{
  "dataset": "patchworks of several textures",
  "decoder_qk_norm": false,
  "lr": 0.001
}
Rows from block 3 of the image encoder of a small image captioner, named by matrix and row number. Rows with one number belong to one neuron. Each number is 500 + 50 x the weight over its row's rms, rounded and kept within 0 to 999. All counts start at 0. Numbers have three digits each. After the name is the row's rms in percent of the matrix's.
After each neuron's rows are labels from the 100 images, of 14848, where the neuron reaches its largest size: "responds to" is what is common among them. Only what is clearly more common there than usual is listed. The data: patchworks of several textures.
# gate: MLP gate (encoder.blocks.3.mlp.gate.weight, 512x192), inputs 0-95
# fc1: MLP up (encoder.blocks.3.mlp.fc1.weight, 512x192), inputs 0-95
# fc2: MLP down (encoder.blocks.3.mlp.fc2.weight, 192x512, transposed), outputs 0-95

gate.70 100:507538446499514425531500588491508507467546426533579565542449535476540639466580507501531560456467530504552507537478594462499435586484429570504541383533454437534485537473593543460460531474433502434426538500474611508407496472436544542465464506503560422509399488532449571542563511432576559481
fc1.70 089:540464503539402560444620464428451444533418511420422545508471519537475451528450532436506479573524480521476437493518368540564488552516507529600629574458564480500466572444524472570497418466501438516589497503555549603498473569541487436466494473553455520438518566558454443432485429479494478599
fc2.70 098:579497529549506495516465489518453515445594525525493526556537507508491563400503453538575520512442524533491483463546450547507514414527546558487343512530439511544539452506509431392551588512486648419443547488506486438456483501447530488499435455474549528507472460521515509617484486510619537474
responds to: scaly; wavy

gate.222 123:528370522505496476506522510442566484500461481518458583391429522498529636446547508579473457427506440463513549547519484533502491532506542503456388484499482577401406469634440487461500483428444542459548568521379531592496478468508445510525521559465516449418571564509462573447527490513479542542
fc1.222 122:520357531493525460485502512468543536503484466486501505409383523491539630425529538573489501506537449448531559595456479534474493523503557468476432508501542561435419461627457537480438502467430509483537604534392529645509555558493419512470497515431527412426510576532449554508559546526495479468
fc2.222 113:491535517473434479512496481545508509519551435451522402526528498532438455548534455425509504470481469464508482513555537490523471461513407531445571548568524460521619534452617624480503515502553543476488482525413532540555498380472536460525386390546532565553503467540469503453530496466460492517
responds to: crosshatched

gate.81 097:551445579552439541475520496488474528505474457469491475514522543558505523439467491366534561514505474429594499444500481526436542447520483587613488483495487463599528491470536544495551530401667432503487552554455418532611547469599485506491486529551506551495551446470516495511480525414477397476
fc1.81 089:524545533516471445499433552467461521462494587530511460568446494511472507595465503532476426611446470495457582551528467428457480476532568510409547484462557524462482474419437519531446447565447672448561486460470626430446419430507490491499532455450534549470462530522509467475618498583475495457
fc2.81 084:577465437524467592472465548566555503516514464432545556496524516460494491482560502560506593520539485478540455494429399501472424450427465557534506513510439498541394498500504517514420528457564501481568522492534428487484475624508439512479428618559547581563444519483493478488448437385444425557
responds to: green; red

gate.355 093:547537497529487497504474476543495496489511518469496492431492421551491498489488537529555449438499398460437588542475458609467524487497522559433336483545480584531544516581439444503506564449507495496526550547430443408530513460499529495470566437399498479477527595431597545434500487367497520498
fc1.355 091:484500580488504489490394415544518542453613497500505438399453474481492522505460491575511512484503426463430591486461505629484491505510598557487432447478544567468542510554444468434494603545506565453485480498458495458524569525529579502510624442378450493469481654467518521468517563468506563488
fc2.355 074:455504559491456526533494495528434411419534451417492474483494429460498519573397499545487485517475521446526473524508505524534454489505486531484623501515529452468502521434589651407551500438574608482497395544493540527574454463508530398510386432527539538502481434520412536496555501548488542510
responds to: green

gate.449 104:520507541468512439360459526534569414535536568579535566547483483526490627562506553476471519536396562517455523546480523506442480456516401546461455547567534466569538497578513543379551506466436563466455527642514470423537482465488494497578438572583527458474495407470406535505511533456512466587
fc1.449 116:507437408513470471435601454594450487553479561451527533580529455438506509516484594599454465495494550623487523556577495561454574491520474450462398633481443514536565469515467482422526473493513483470520541488476485426540465442481488501491450485474450438548532461428474443561537484459604521502
fc2.449 113:528504381525425513470521419487477502449527447473438443513508557517542508529526542459448609480426498499481504509477520484496527408479467595529614408466555459456430464403538494538460491522467528486441491559515577613408623538511536498454528495514553553462489519616500527465518536493531491461
responds to: crosshatched

gate.285 096:501502496350543482483529510584502497450455517388587591501525549490482500535582537531501454395505519557540479493498477592424517487465511591520533475564518434586528492470569572517441503483466528485473516494525471528523539526484501478418477529495534480605410468546516544611480575462462548450
fc1.285 109:530502433423449445487450523466498421434449485460547506464558591593492442532451545568564433462360561495513491537450512487397582500568558539472552501544539480505448466555540586479540465514526458485518534490538491570533506483551464466594504564494498564490612427518511538458508667530454521309
fc2.285 115:523512534483483421589533566478464486549466529477383480545525568562579505477460543504474434618474591422500493495583490510462455508494434509564520464448473495498472604570517544541531614582574470564490540657499416466424505406463482461487497481459495492476511469510431490532540507487588393502
responds to: scaly

gate.501 089:423603534483597428502491645528395460457422521606443490485498488492545465535550547462494608581492577438378459566587483489519520478477441512535449512448460458586514525512492493505478357422555444530517530523522425425487539489482554500529533479524525464504504511478554465502519430503444545563
fc1.501 089:491407453483463578561575448394517556503509523487429464541562478473458449420470464442541472505586421546512588432503637545475472553507512508504508579496516464463486477477533560463477507499433582421467506549507517455535518509499485481447488488517556483394491526489431445575468498572545492494
fc2.501 091:517454474463536560480439484585540505451473540445484548442485526510491519419539463546470613549335544587445489450506571545450499400493429495479429367482559511451503536546558443551563469485501405537496637530514500605522556440407544531493371510566587517594556499485545503476547511501439487442
responds to: white

gate.189 103:528522510510521487550443507441461531642465482428441543522469487494504506465473495478543508484634552490546497517513484473530435454468522491525467498505469538524516511489428464522537448494533523463540538514526518488485484488555466521516480518449456499559604499518587428447552468529473442571
fc1.189 108:580499523545520504464553556563547532519608498592535506482458457519531445529486480520494482622409514402405485587554573444549543400541538397525520462450424506466471387499461447508433508504509522521482545492406529524443471490436535473486517440486492539415460514475473552494465441549561525402
fc2.189 109:519466509462499488499547528528466528419462483507521450561433512524568576437500541498483473388521469599545488494499503514447401447508442548481519532459508440493457469391537557491410520480521547490502438537509509559427470411429472425473511527453525491499562504519479511575523470438437467515
responds to: marbled; cloudy

gate.135 094:429509460408545471485416523426425463414486536492476508550539514490448472500514506506476436496528500504490524509685479527485477526536446523496363513478396511537542457561455531525463518467475554500498540474546402461438503383474470606533455519489560508480366525459502562523572505479469465548
fc1.135 098:477450429468467444472514621474474486457432517458545487510579536555426491489535569496477447441492415513473472451598495526497526493555514470553549449519459494570413439506473498425535505404475504519566455472383351471471557501523417532493523577470522542481450485556412549449403551512401448499
fc2.135 103:540506424551386490493510471488547570476544540494459489521502486551481482601489516616574489594513509386474522578557595504552487484485515578500554576500467496460501490475460574485469485568481601460475575563572461526459540497506453407532476482521477509432630517495509527447582503468580510492
responds to: marbled; cloudy

gate.335 088:513450522458487488553487434624667548411507575482516517505487517571453529484397477482471544444490577466488503487525462583502505477496530521494514519475540520460489439507482522556531415524469526507444588463467560583519553513474492456454444493480568507544453460482448479509592549583485535482
fc1.335 089:477517583511509469600445558523582600478483615489451532542518542489417582562437479459459513509543592480505524475555464433487481456539564445550471498469617484520483456457512499447515470529534559466469535478556605527482462557485477452549408463451553428527549468444355507480582497530550517459
fc2.335 081:501522536518521495497518489518599483532516505508474488488448463476462496574587394560398486615480540397429508504512565502549509560538449426555537444538504532479485452479472510475495533542494534509422545519563530499483543605471527474540472569516520489485368491499437545537530431584598444489
responds to: red; orange; camouflage

gate.434 118:506465519508514441478426507536489515444585497504498458472555613498563557516484515457571497494548568480589490469470503480484544371638476533465501526505565456592479461525517515499446556462587535515514478464404480486556478519483582523499568503476551522554478430521523471473451535549473554517
fc1.434 118:509570553515456486514505498522520502472430440515564585502374471508426466495519453524458532457474476488443614450489479535495457646361516503519477436451472553442506545497554481490532476570376414473536531532609507472436524500514478525531483505539481475457523599462430592491556486482463505497
fc2.434 111:503494508524466554471446511486470494521514505528445380579472516421541660435561541502492515528527582629506475487473599570517494524601509386476422531509544485469506494462428479481543417479517495484478490458546548515505456525566519516477364501551449478463494494605508523557389534473514492471
responds to: crosshatched

gate.391 089:503480463574492556483551536581557565446457536458511486565432480454452497486524583544469428571568453506483484504458370489516572547522532441598499524426385502508488475445462450438409463468449537577549493535512490447506531524539498476434493493418466518510462645431494456550451469435541441474
fc1.391 084:482499454437497459491620551492536533514495593442591552577537467600410519499444490528489532450518456552478443508573627525548592580494488519493532427506467470461533420431520558474417572429523551449494588468499512455540452428467490510453532459481500515428524548436382484517575531470586591463
fc2.391 090:519491526528521525495477477329424499546512479499478537561456453496584551415523494460508399509458428533425547477472406567394451457568564439545510509465463480551516445517499518588503521598467453568559418434488526533504430516620449521478433460511454503586435484529565511555575557575537498475
responds to: green; blue

gate.230 109:512453519477552507532490504451560506524500473517533557440439516479558677513498503526436484474500507491445562575505425524459488435548559525465416493516461544436496497542444431602486540438413584585562549533393504584469462522516427542471527555453451497425516576415536575461451509421426506537
fc1.230 110:455561470536491531509489513554488470473461550534459477607613474523401319463494536447543504522507429513555408396535513519514496580444469489527556544499502504539493495444559521480506436547575483452501398471633406357543479454504561492518495491531496511586482447581468473513471463574590486487
fc2.230 101:540493465504553569492559485529524508505478538528454568517516473474566547486496568513502486494538549549447552600501449455477476457505546549538435498427501497483402478482431368597499511534464529568532536520561472489442466510473441524458633624452506489445437577422549481523462517468466575514
responds to: red; teal

gate.221 107:537504497488525554505497530465428554507477588516432500503460618470435425472511496489528543490519487440629552547502497390535441498510475567516405469438439441512597460471479543547399567489525457535523578528585475454582505460506484525470583511438501446546529552441626511503579452495478439520
fc1.221 113:522564531488503542485582505474455520457441531527497545478506587456535537528507541484524617473513480522569526551551517473506472503512480551592468455470456393522605508519519502438405477483490449494466637594603493518596548462534468509504518500478545449538519481509582512463501510509568370473
fc2.221 114:513557551504432462495493493522556477538537463432493402443527459549511573561463501553521548465505497571433501486541567461586585548456499529424706510574589550395453443599548478501584512476547583519495495473490580545424516512461524495498454527492565552480506534476467542442458488576439519514
responds to: white; crosshatched

gate.213 105:448523539465554466487461581477460522460467605492507526595470487403518621543503586536428535469500439412441411492472498496538456536478538437444538416517535488435519545479486495496437412510560590441494414468478493410439508509496524411444603444459473504510379576594459481514457497512447433491
fc1.213 099:450409443461638516461503519552563492526514410504512433444472491524560444365485467474615494482502584544542514525492482500448483515530492484497469569520517540508523436547538520512563586531474402538433512557485477521477530559504523582491478560505480411542548461394598499627514521436502548464
fc2.213 110:554446477546396451503453594488522537513505463564511475489525563507500471504608488503399579537510531512566493417490492489507497493510477480527501428510529556549376616421473521524419408446505569440575519459482407456497601514504430550523506577526478581435541546496504494419390502407504393489
responds to: marbled

gate.275 108:575456482576450491524545391456493537561541496437514514486513533507439497458535527453437550467532499448522502319481528510556453508440415480544476514550522524482509417600438556568487540515565546444496486533540530404468486450465479584516606447439452541402554526492575485467447476480474524607
fc1.275 108:482559556485523502517517484455547541499452600512518429547466469545496601561551472504436459481516461534437591571552540495559492444587545518506533503540494525461518579470416433505519358479455486489521608544472545469571479469487494507517411451589520502610551504462380500468535420537471554549
fc2.275 103:582489456573420459527442529585533505507474527446586562494479547572446441461459466550455595566415550488449505372451452514512474478443383491524463527535514542477421529560533525512484477491565453481475559500497495529442500478489456566516536569538490554505459566508446523457453584519516517395
responds to: marbled

gate.201 103:465514459472432490496482486441451498496500518465493506501591469475664433511437387606412503510483569498508411521536496509571467461465480607512509440444464443497532573617482475595342553554482532571499563545573558587438509485463499468530493424394550508431505450548547531475527499545509481495
fc1.201 106:527457510494487534517596472378511457396501436445605540437528494507542494442468454506483573477447453465513482393539456508489494535442549528559601354511503444500477593554527498579465552454544503488523470494425462577481549533516552423492549445443495588455440542549469478498507547467510400441
fc2.201 101:579487440520416502522548449502519435503472539517467439538501604559461493533464509458528427522459460384489537546564565547479455477589535530585530549385466450546457491452507574436519371399555569438488526517460407482510442438470424644485491469569550533459509394547459507509554516518589479542
responds to: marbled; speckled

gate.154 095:492466504470572474394617505541493646510459555441585520496462491518468547449446578415518523579574513546464446462593502545448513512503582464542520566512455556501492319422496522499461416420552487440507514448528511449525508474522476488457476462456492492549543502504523561541496520527517516478
fc1.154 104:566423574523483537517551561534494490566568485434501516577464445469479407477552510621520477460495507531520469513445492427541459539618474550472517492515531337395473543482581538421437590569434533541465542548418492518516469450533476525472532565506492505465539485476403498532475471431511461476
fc2.154 098:442534389485534498381524401506490528544476438516547530480575402469542481561574583460571504528580407440526436558429531534537497443584528451529446519475559570580449459435483491444478450574570475481504510421476483477488443548469468595590481530497391522532564486534460440457408467418570530501
responds to: green; purple; zigzag

gate.45 118:463505550489498550503502465428408489511490497534562526505556473509484518495423436407548451508432431527539591487433489521475459403508538495403520528513555542522545467388500518527537459443489444459576417517513434449590529582526419438522529562617411468487552474539499566496482536532511548490
fc1.45 121:475501476486493556571549444620479488543564556504569565568573547466418550547393452481494492531532434520507584500535474521489573531494564442474489530419506588532574438423461494465420496424496533477528440482504433426577512537507426366562457510526416457544562533493519587473588489548552564483
fc2.45 130:498481613521478468466513461495493526468445413534422399385528551582439385589446466414524502507568492401540529521462536478523422476489430577458518496487471521526494558497533517561518567512455554566510513584434505620450540507466547520530551427452629570541528488508442520430578421493400442572
responds to: scaly